Weights of a small CTC image transcriber.
Training: adamw at rate 0.004, 29400 steps, batches of 64.
Data: trained on short English words printed on busy colour backdrops, 22605 training examples, 83.2 epochs.
Rows from block 8 of a small CTC image transcriber, named by matrix and row number. Rows with one number belong to one channel. Each number is 50 + 10 x the weight over its row's rms, rounded and kept within 0 to 99. All counts start at 0.
After each channel's rows are labels from the 100 images, of 14976, where the channel reaches its highest value: "strongest on" is what is common among them; "patch colour" is the nearest of a few named colours to the mean colour under the peak. Only what is clearly more common there than usual is listed. The data: short English words printed on busy colour backdrops. In brackets: how many of the 100.
# sq0: squeeze pointwise conv (model.blocks.8.sq.0.weight, 72x288x1x1), inputs 96-191
# e10: expand pointwise conv (model.blocks.8.e1.0.weight, 144x72x1x1, transposed), outputs 72-143
# e30: expand 3x3 conv (model.blocks.8.e3.0.weight, 144x72x3x3, transposed, each kernel summed), outputs 72-143

sq0.39:55 47 30 54 48 58 49 53 51 42 44 45 46 46 46 50 55 46 40 49 56 46 52 49 53 54 53 49 50 49 42 47 47 50 44 44 54 44 47 56 57 46 49 55 53 43 48 49 58 50 66 27 50 45 44 44 56 56 46 51 41 58 49 23 30 37 49 45 58 54 37 53 48 43 39 49 40 59 52 54 53 51 42 45 60 53 57 46 52 43 54 63 61 47 56 15
e10.39:52 61 41 66 42 50 42 44 52 43 47 52 50 50 31 47 49 56 67 63 48 53 53 54 55 34 50 50 49 44 48 44 47 46 43 71 59 46 53 50 41 59 56 52 45 28 49 41 50 48 45 42 48 47 46 51 43 54 53 53 60 47 61 46 47 26 50 53 71 61 59 48
e30.39:54 32 54 55 36 39 24 58 51 50 39 62 51 51 39 41 51 64 43 50 33 48 39 51 67 33 35 55 48 44 40 52 64 54 54 64 55 18 23 57 62 52 55 43 70 42 43 33 41 25 56 54 55 56 49 41 34 41 39 47 45 39 49 43 60 54 50 38 41 50 39 54
strongest on: the letter a (74); the letter o (65)
patch colour: grey (43)

sq0.15:56 52 40 42 63 41 46 42 44 49 54 46 44 64 43 55 44 64 49 52 44 45 45 43 44 45 44 52 50 55 65 63 56 50 53 51 54 58 41 53 54 63 44 33 58 65 49 53 53 40 51 59 62 51 52 57 94 51 90 51 46 50 84 53 58 49 55 50 41 58 51 51 51 65 52 53 36 49 40 57 47 51 55 51 48 48 50 46 57 46 88 46 47 46 50 53
e10.15:47 48 48 64 48 35 47 45 45 49 33 45 36 34 39 37 37 41 58 48 37 41 40 34 45 49 49 36 50 48 34 49 31 37 48 48 36 41 34 37 41 46 40 37 44 43 37 47 33 45 45 38 45 49 46 47 43 42 37 46 59 39 45 40 43 39 51 41 48 40 46 39
e30.15:27 68 46 54 53 41 46 49 53 34 54 48 44 46 38 37 31 29 45 48 56 36 45 44 48 42 46 42 50 47 50 29 48 25 47 42 52 49 52 44 54 34 32 24 47 45 59 43 47 43 56 50 63 55 51 52 37 56 46 64 44 61 49 51 45 57 63 53 53 47 43 58
strongest on: the letter t (93); the letter e (64); the letter i (58); the letter s (42)
patch colour: grey (44)

sq0.14:54 53 22 51 69 50 43 39 36 42 49 51 41 72 41 53 52 70 47 52 53 43 38 46 53 54 54 53 50 52 71 72 56 50 49 47 54 55 35 53 55 70 44 47 56 73 49 50 58 45 48 41 60 55 46 49 60 59 52 47 48 50 56 35 48 46 53 54 42 55 59 55 51 52 47 54 42 48 52 51 51 53 57 48 44 49 54 45 60 48 58 50 51 43 53 33
e10.14:48 45 37 63 45 33 49 47 42 56 43 44 48 49 39 44 43 44 89 52 45 65 38 43 42 35 52 46 50 43 46 46 41 44 47 66 36 47 44 48 45 60 40 37 22 39 48 48 48 39 43 45 51 52 36 55 45 40 38 42 68 50 60 51 52 36 49 37 66 47 45 49
e30.14:43 43 62 47 54 42 31 59 62 51 39 57 53 47 45 51 59 54 46 39 53 50 28 29 67 35 39 45 47 41 43 39 62 47 68 69 61 26 27 49 69 57 55 35 69 52 48 44 50 39 54 73 53 58 54 54 38 54 53 62 45 53 47 47 60 54 45 45 33 49 53 57
strongest on: the letter i (80); the letter d (74); the letter n (70)
patch colour: grey (47)

sq0.17:59 55 46 48 70 49 47 30 30 50 46 63 48 69 50 61 54 69 37 54 52 49 31 36 58 55 55 55 50 56 69 70 60 49 45 44 58 55 49 57 52 70 52 50 60 69 51 52 67 58 35 50 62 56 57 21 45 54 54 44 39 43 47 47 61 49 37 53 53 65 78 55 33 39 41 82 52 60 55 44 52 56 51 53 46 50 57 54 69 49 45 52 56 48 54 49
e10.17:33 49 36 64 52 51 46 41 67 58 38 48 49 46 35 29 39 29 71 60 44 55 45 37 45 36 54 44 50 52 38 55 35 43 51 47 43 39 36 47 28 46 49 53 38 38 46 44 41 53 40 32 41 50 62 46 40 44 49 44 51 38 46 40 39 38 56 55 49 48 45 47
e30.17:59 58 64 36 50 51 42 63 41 53 46 60 57 43 41 56 56 57 42 34 60 50 48 38 52 51 21 33 51 53 48 49 54 47 67 62 39 50 49 36 58 54 46 47 46 50 68 52 43 39 55 58 47 40 57 49 28 43 53 56 45 66 48 64 62 65 40 25 36 53 52 56
strongest on: the letter a (68); the letter r (51); the letter i (48); the letter n (48)
patch colour: grey (44)

sq0.2:53 54 29 51 51 50 49 55 47 54 52 48 55 52 58 50 54 51 40 51 54 54 48 55 53 52 53 51 49 50 51 53 51 49 51 51 50 55 47 52 51 52 56 49 47 51 51 49 45 53 65 52 40 48 37 56 37 43 48 57 60 43 44 46 62 53 47 49 75 57 42 58 47 28 60 43 67 70 41 53 60 58 53 69 55 32 65 51 57 38 32 72 70 56 61 50
e10.2:39 35 38 49 53 38 40 42 48 48 44 44 41 40 54 39 39 45 51 41 41 38 41 34 45 40 50 40 50 50 38 53 41 41 50 26 44 39 34 41 46 25 37 39 60 54 41 42 39 43 45 43 33 43 44 36 43 43 37 43 45 39 25 40 42 54 55 40 29 38 37 43
e30.2:51 35 28 49 38 34 49 50 54 58 32 51 40 32 43 37 54 66 50 54 48 55 50 44 69 52 44 69 51 44 44 55 49 61 50 64 51 46 48 42 53 48 68 45 39 40 36 48 43 40 49 46 54 60 54 16 51 51 46 50 52 25 44 45 53 45 39 50 52 53 57 39
strongest on: the letter a (61); the letter r (49); the letter p (40); the letter k (31)
patch colour: grey (45)

sq0.35:42 44 48 44 47 46 49 53 49 47 47 37 46 45 46 45 49 46 53 50 49 44 49 50 50 50 48 49 49 46 42 45 46 50 47 47 45 45 50 44 44 46 46 44 36 44 48 47 28 33 75 54 47 46 28 31 38 28 34 58 47 47 30 22 53 54 37 50 61 30 37 62 23 18 45 32 55 65 61 31 63 60 55 64 39 50 59 62 38 44 33 65 69 58 62 32
e10.35:36 39 66 52 56 46 48 51 46 38 55 45 61 56 60 51 60 56 37 45 63 22 44 47 44 68 47 60 49 53 41 52 41 62 54 26 39 40 45 62 53 29 40 43 37 60 61 52 46 46 56 52 45 45 47 38 40 50 41 51 40 41 31 38 38 57 44 43 28 45 40 62
e30.35:51 52 27 54 37 46 36 46 59 58 44 44 29 43 29 41 44 70 50 48 36 50 59 55 52 41 45 60 52 49 42 59 53 56 45 64 42 33 32 65 44 53 62 38 37 41 42 55 42 40 20 47 38 48 41 51 47 56 34 49 50 36 39 46 57 51 43 37 50 42 58 40
strongest on: the letter r (83); the letter p (39)
patch colour: grey (45)

sq0.61:54 56 43 50 65 48 41 33 33 47 60 47 49 67 47 54 46 66 51 53 49 49 35 51 43 45 40 53 49 52 67 67 58 49 59 58 50 62 30 54 56 67 48 44 56 68 50 49 56 40 55 57 71 56 49 55 76 55 64 44 48 59 63 49 44 42 53 54 34 57 52 55 52 60 56 54 33 48 47 51 48 54 60 50 50 60 54 39 62 48 74 44 46 37 52 43
e10.61:48 49 42 71 45 32 48 46 45 50 38 46 43 41 41 37 42 39 67 52 44 47 41 32 46 41 48 42 50 46 37 47 32 44 46 56 31 40 33 43 41 51 41 35 46 33 44 47 39 41 45 39 47 49 44 51 46 40 38 46 68 41 49 43 44 32 48 40 57 31 49 47
e30.61:28 69 54 57 57 43 40 51 55 35 51 50 50 45 38 43 42 36 49 37 60 37 40 37 56 37 41 33 44 41 48 33 56 32 58 55 58 40 45 44 61 44 38 15 62 51 51 40 47 42 55 60 54 51 51 59 36 57 42 67 41 59 56 45 55 52 54 53 45 46 38 54
strongest on: the letter t (80); the letter i (75); the letter e (69); the letter k (31)
patch colour: grey (45)